Rows from block 7 of a small multi-label image tagger, named by matrix and row number. Rows with one number belong to one channel. Each number is 200 + 40 x the weight over its row's rms, rounded and kept within 0 to 999. All counts start at 0. After the name is the row's rms in percent of the matrix's.
After each channel's rows are labels from the 100 images, of 14976, where the channel reaches its highest value: "peak on" is the class under the peak. Only what is clearly more common there than usual is listed. The data: rendered dice on a table. In brackets: how many of the 100.
# convs0: first 3x3 conv, stride 2 (model.blocks.7.convs.0.weight, 256x128x3x3, each kernel summed), inputs 0-127
# convs1: second 3x3 conv (model.blocks.7.convs.1.weight, 256x256x3x3, transposed, each kernel summed), outputs 0-127

convs0.175,107,211,183,165,225,101,178,256,206,217,241,247,206,221,136,171,189,180,139,86,203,178,198,132,198,215,263,184,177,247,255,157,248,204,247,233,119,160,203,169,154,182,144,183,197,211,194,166,226,161,207,248,194,186,206,235,201,161,192,225,172,197,127,168,196,180,313,208,211,169,153,169,183,146,292,187,246,177,187,245,188,214,166,161,235,245,113,191,235,199,212,180,236,207,174,180,234,199,356,203,134,141,163,213,218,221,215,252,227,200,142,222,217,233,193,212,182,223,172,249,209,195,214,193,180,187,168,239,256
convs1.175,109,184,182,196,127,178,183,216,264,231,195,292,136,276,217,218,200,196,179,185,215,252,233,228,108,199,213,160,211,183,222,262,206,137,180,276,226,195,246,199,247,205,191,170,187,256,182,174,147,183,259,132,297,194,259,141,170,191,213,181,175,177,177,197,201,169,188,199,169,179,250,223,214,201,329,234,216,123,180,197,251,203,155,183,196,165,269,177,210,251,199,272,223,220,215,191,228,191,166,201,166,206,185,224,185,309,190,182,257,153,204,242,216,128,216,212,221,144,225,165,178,237,143,242,255,236,250,327,186
peak on: die with four on top (46)

convs0.213,085,219,166,182,190,205,204,222,208,277,245,265,147,182,224,187,197,114,220,197,120,274,141,211,176,198,202,228,178,177,144,223,229,157,179,215,235,203,195,175,176,275,233,154,275,136,235,235,187,196,245,162,220,183,135,192,239,163,207,224,236,233,235,191,229,153,180,220,254,201,202,236,192,189,148,287,160,228,307,221,195,271,176,267,228,169,209,209,156,209,250,177,263,165,233,131,175,251,165,114,240,267,214,231,184,212,159,196,239,150,164,182,238,176,118,225,258,191,165,153,208,259,185,202,203,206,135,215,157
convs1.213,090,271,222,235,170,243,127,204,220,203,206,147,187,167,186,247,173,189,139,202,185,244,196,190,142,206,185,212,155,259,227,219,199,212,195,149,176,217,163,226,189,253,237,225,172,150,236,174,156,197,134,236,214,150,125,229,242,160,226,147,151,153,194,250,198,173,162,180,167,223,288,165,224,178,139,231,215,167,165,304,223,116,198,202,186,151,254,198,213,209,178,216,244,124,127,221,143,135,199,203,171,177,218,209,179,207,234,155,138,289,249,160,206,210,236,163,257,211,249,225,243,163,207,191,219,246,170,173,183
peak on: die with four on top (88)

convs0.31,084,232,159,220,138,230,224,140,159,192,210,234,173,180,187,210,241,178,219,165,205,192,156,197,211,217,238,197,186,175,209,281,132,159,198,154,205,279,140,193,103,273,212,148,150,176,228,250,182,157,247,142,191,177,183,254,165,182,164,261,197,212,184,214,250,227,125,194,224,197,226,171,190,260,166,184,204,148,213,207,198,176,194,209,177,196,156,174,249,181,180,153,253,236,198,155,143,167,172,130,268,143,187,56,184,187,211,172,244,160,212,181,203,166,199,164,227,267,174,210,257,178,226,136,233,169,274,238,112
convs1.31,082,204,234,235,242,196,179,193,130,260,179,205,189,198,159,169,177,270,216,222,78,230,173,210,219,217,183,194,239,226,170,226,172,218,164,241,192,219,173,218,139,234,228,192,225,137,289,243,234,301,266,166,165,145,132,202,178,219,216,179,184,230,104,173,197,153,225,172,189,232,212,213,137,156,158,197,214,189,171,217,240,136,225,148,240,216,261,186,244,177,190,235,190,256,224,228,233,178,249,255,164,216,194,101,209,220,189,156,152,165,183,195,179,175,286,148,141,197,148,173,151,183,191,225,269,189,220,225,135
peak on: die with four on top (62)

convs0.126,114,223,172,228,236,209,163,200,214,179,160,236,214,197,192,176,172,251,218,119,163,198,171,200,144,158,205,212,191,220,175,179,223,257,183,195,435,249,210,289,254,183,160,165,224,232,253,227,183,149,166,280,192,208,190,178,198,182,200,182,222,221,221,156,171,220,157,194,170,185,201,195,177,190,148,166,169,271,128,194,226,327,171,203,233,161,184,174,241,265,223,211,211,231,203,212,193,182,167,262,158,154,240,192,190,196,180,210,155,190,141,158,192,145,161,189,147,214,237,205,201,186,180,182,179,197,230,174,217
convs1.126,120,190,174,201,196,169,195,220,269,222,206,191,239,197,191,210,181,243,186,181,239,276,147,188,175,219,199,184,163,210,172,138,191,181,297,160,178,195,231,201,211,200,153,160,198,321,279,196,263,149,209,216,220,213,230,136,243,184,165,216,158,267,232,217,220,155,292,172,199,161,200,226,188,220,207,183,175,148,209,195,182,196,262,189,157,160,225,158,219,144,206,182,179,145,235,257,237,154,208,252,216,167,232,188,252,122,171,174,206,200,183,209,157,159,197,312,153,174,174,200,157,193,192,251,202,252,189,211,217
peak on: die with two on top (46)

convs0.161,094,156,260,225,161,213,234,142,228,203,187,205,192,197,188,152,209,176,158,166,292,146,212,192,276,185,141,189,167,164,258,206,190,227,216,213,160,218,166,171,297,226,192,193,189,182,197,227,88,171,196,206,282,136,277,173,145,181,209,230,220,178,168,205,203,208,245,230,181,174,190,219,252,150,148,226,273,238,165,205,175,96,243,174,76,178,236,198,164,204,128,188,207,173,239,188,174,175,200,219,244,206,190,220,240,180,196,205,210,163,219,170,229,219,205,230,247,167,185,184,196,213,182,171,188,154,157,353,199
convs1.161,098,210,231,175,210,188,276,195,101,190,203,219,208,192,245,194,213,201,149,209,201,190,178,195,192,179,189,168,183,203,175,224,180,246,169,157,194,298,159,119,162,194,177,165,245,149,210,235,275,179,226,190,218,217,176,135,60,170,179,222,213,206,200,235,274,240,183,199,262,240,180,218,187,137,130,238,221,224,179,251,166,223,156,322,149,217,114,192,256,165,231,211,188,199,172,192,217,187,163,169,130,212,193,174,178,209,140,205,221,255,177,217,178,207,168,147,177,334,227,197,211,169,163,195,227,189,182,189,181
peak on: die with three on top (34)

convs0.178,093,175,278,196,206,167,175,208,288,217,177,195,157,201,189,225,162,220,263,207,190,287,223,145,217,201,185,243,138,168,187,299,244,192,180,193,178,192,126,146,275,216,164,200,212,161,144,203,198,239,230,214,193,206,164,234,201,246,176,271,165,167,173,216,229,178,231,206,172,225,136,280,187,121,196,245,211,158,130,241,242,175,208,206,117,190,245,233,214,163,202,207,228,259,188,140,213,248,193,200,195,214,110,331,174,150,185,201,197,173,223,122,243,174,213,216,221,127,200,133,211,174,267,188,222,204,200,198,185
convs1.178,095,259,232,187,244,266,192,181,291,209,105,185,137,269,190,162,163,227,265,184,199,205,220,216,143,260,208,259,226,285,170,157,215,245,237,229,202,238,200,201,181,260,149,132,152,228,247,142,214,231,192,171,220,213,154,202,195,190,175,216,211,197,194,278,152,255,195,157,271,205,211,156,232,182,160,221,237,218,244,110,194,107,219,178,222,165,214,136,262,166,189,220,190,194,181,177,193,165,85,174,286,240,165,240,151,172,240,218,298,243,226,174,241,187,192,258,177,157,258,199,214,200,187,260,256,155,254,216,165
peak on: die with four on top (57)

convs0.127,093,205,160,225,181,220,229,235,180,196,221,185,155,213,141,185,229,234,186,217,224,197,204,314,181,120,184,182,164,153,284,204,227,162,209,206,79,215,247,246,223,186,171,209,204,176,182,83,197,210,227,213,216,111,211,205,119,180,190,218,226,251,189,159,178,211,207,235,228,331,210,222,165,207,171,189,192,123,235,186,140,193,160,221,194,227,249,226,237,288,188,127,241,196,199,222,90,165,173,212,182,196,209,204,203,182,190,283,182,266,202,192,206,217,201,245,177,159,196,248,181,233,220,211,177,137,225,168,236
convs1.127,109,138,156,184,283,255,195,252,229,224,265,201,200,237,192,178,215,106,187,175,263,177,241,217,158,217,218,216,190,242,154,165,150,213,177,240,226,262,191,263,225,161,201,125,119,123,176,203,246,255,204,255,148,203,203,187,196,200,216,162,160,169,140,191,188,229,89,166,204,195,184,180,197,180,175,186,223,220,162,216,133,155,119,154,202,203,191,162,247,196,210,206,261,248,146,199,68,243,200,253,163,157,145,222,185,176,187,208,196,210,199,271,300,231,199,173,146,217,156,177,176,173,204,209,291,175,117,132,245
peak on: die with two on top (31)

convs0.9,096,226,192,166,228,168,229,197,213,211,306,278,219,96,184,206,212,153,191,224,170,208,220,125,128,239,230,220,217,209,178,207,210,154,159,202,332,196,202,193,185,190,129,191,175,147,142,197,187,158,156,256,292,215,183,222,222,186,160,143,224,177,147,97,225,200,288,216,229,218,99,158,210,147,264,155,186,217,267,221,216,279,152,175,214,176,192,176,191,163,229,174,161,249,230,197,199,204,195,189,177,165,227,223,223,277,210,195,176,244,163,212,185,222,162,228,192,193,150,216,176,204,225,253,214,217,225,249,214
convs1.9,097,220,227,195,179,165,217,235,189,187,199,346,202,203,208,148,176,197,168,161,242,179,119,245,218,195,224,205,174,222,167,100,252,179,272,168,213,266,247,214,232,214,165,239,189,227,260,162,227,179,254,220,136,186,221,235,282,187,139,186,204,180,279,241,126,191,273,167,153,228,221,248,189,226,250,184,187,201,201,239,174,164,120,182,295,219,197,167,216,128,191,182,184,159,130,148,136,205,183,201,147,201,140,192,257,238,155,183,235,205,247,281,295,178,179,192,244,201,187,178,164,169,212,203,195,231,186,268,253
peak on: die with four on top (26)

convs0.57,087,228,200,168,198,203,197,140,193,243,133,220,215,234,171,268,202,159,180,158,223,171,159,184,181,248,192,218,210,142,223,235,112,236,241,188,168,209,177,246,216,147,208,139,184,222,167,221,184,158,246,273,189,211,222,166,188,166,250,268,224,162,133,156,249,248,187,177,259,231,244,170,161,210,187,302,147,137,209,158,199,194,216,188,226,215,144,173,184,184,164,181,88,236,194,273,189,141,123,118,183,146,202,255,169,235,197,255,257,198,213,110,227,191,256,221,209,206,168,161,212,234,247,255,204,182,248,241,237
convs1.57,090,177,183,178,206,193,214,155,187,145,223,256,263,201,207,187,162,174,194,263,144,233,200,170,145,171,140,211,191,180,216,209,209,209,175,186,190,189,196,158,171,236,219,259,208,236,139,186,185,272,128,200,190,200,196,190,262,194,158,123,125,221,240,160,206,243,233,179,203,282,162,155,221,217,163,194,159,217,292,131,184,83,226,191,200,278,192,197,188,166,191,218,169,216,187,242,113,222,284,184,275,207,179,153,170,186,171,177,265,256,239,190,205,178,212,208,226,181,166,203,213,205,230,254,176,203,170,139,191
peak on: die with three on top (38)

convs0.143,087,185,210,160,227,202,159,235,207,265,135,118,239,194,195,205,156,211,127,149,209,168,185,193,254,267,170,171,210,233,184,263,125,238,204,124,172,178,207,125,219,198,212,160,201,150,231,199,190,151,221,146,190,173,172,216,171,167,240,268,197,180,183,213,229,174,214,231,170,196,234,137,207,239,263,234,142,239,177,225,133,325,205,243,162,188,195,242,187,195,160,184,123,200,185,265,169,140,196,149,147,206,213,166,246,191,202,267,276,177,219,209,170,191,226,236,230,318,172,193,192,228,175,235,201,169,280,181,236
convs1.143,086,199,147,187,203,227,179,250,181,177,202,238,176,238,161,158,225,186,171,176,166,199,218,168,198,228,235,169,225,209,192,237,138,238,186,214,150,194,178,196,212,217,199,247,252,252,257,201,238,173,182,117,250,182,152,194,196,218,207,190,236,160,156,232,171,216,201,235,235,200,154,178,205,186,182,201,150,154,273,172,236,162,297,88,190,221,197,149,230,137,174,187,189,203,254,179,213,190,224,149,209,194,159,207,176,230,226,158,234,211,151,205,154,207,109,204,165,221,222,158,262,181,149,139,210,193,175,221,228
peak on: die with three on top (95)

convs0.65,088,143,240,194,133,234,187,238,129,216,154,154,265,163,143,227,197,137,230,204,171,150,248,185,187,212,188,231,188,233,204,174,133,183,178,144,187,193,191,224,216,249,200,141,190,163,205,274,217,173,212,249,204,232,226,178,198,269,139,241,209,142,248,242,279,198,128,131,175,213,127,64,203,190,153,230,180,246,176,192,129,295,179,162,182,184,177,207,225,215,146,243,180,192,237,251,192,163,150,172,225,202,215,181,227,158,217,169,302,203,239,172,249,233,211,187,274,215,245,194,184,202,256,232,217,207,195,178,217
convs1.65,082,216,161,159,155,213,222,182,181,221,169,157,217,200,232,203,201,203,218,192,212,105,222,203,175,181,172,270,158,176,185,199,232,174,163,173,261,152,175,167,167,151,143,182,198,138,139,122,194,192,166,231,177,125,195,222,182,187,201,219,217,167,213,222,192,167,182,193,228,280,177,258,257,138,97,155,195,208,190,214,142,136,213,216,176,210,196,194,205,195,179,166,131,249,245,201,174,99,166,194,185,252,190,194,204,158,176,190,213,187,226,202,178,139,211,293,152,258,162,239,198,225,174,158,170,181,232,232,190
peak on: die with three on top (76)

convs0.223,085,217,165,206,197,211,229,237,189,150,221,182,126,179,110,199,131,216,179,193,145,277,184,131,203,158,242,155,190,246,136,180,219,131,230,191,187,150,192,160,208,227,183,174,191,148,133,163,208,168,185,250,254,159,230,221,232,202,222,146,161,160,185,182,253,212,85,193,194,240,176,241,180,206,217,199,215,183,301,179,179,201,192,214,147,201,266,173,177,216,155,135,225,231,131,238,190,148,237,259,174,188,192,265,137,182,257,207,228,213,93,146,134,153,241,169,250,175,227,212,168,166,199,192,248,198,208,142,184
convs1.223,084,248,176,174,175,254,212,188,188,204,198,209,245,198,176,238,179,196,156,247,184,171,149,194,237,246,224,191,130,232,304,155,147,244,159,195,199,183,223,190,223,173,227,122,171,200,162,178,130,180,235,258,213,236,263,159,141,157,170,160,222,144,277,214,158,222,193,186,178,208,231,249,183,135,224,189,197,152,177,145,182,198,226,189,172,207,245,222,175,251,239,121,160,163,227,332,250,235,170,213,147,182,179,165,184,158,213,197,231,179,152,208,241,238,179,194,82,174,264,204,177,220,207,212,224,188,185,195,221
peak on: die with two on top (69)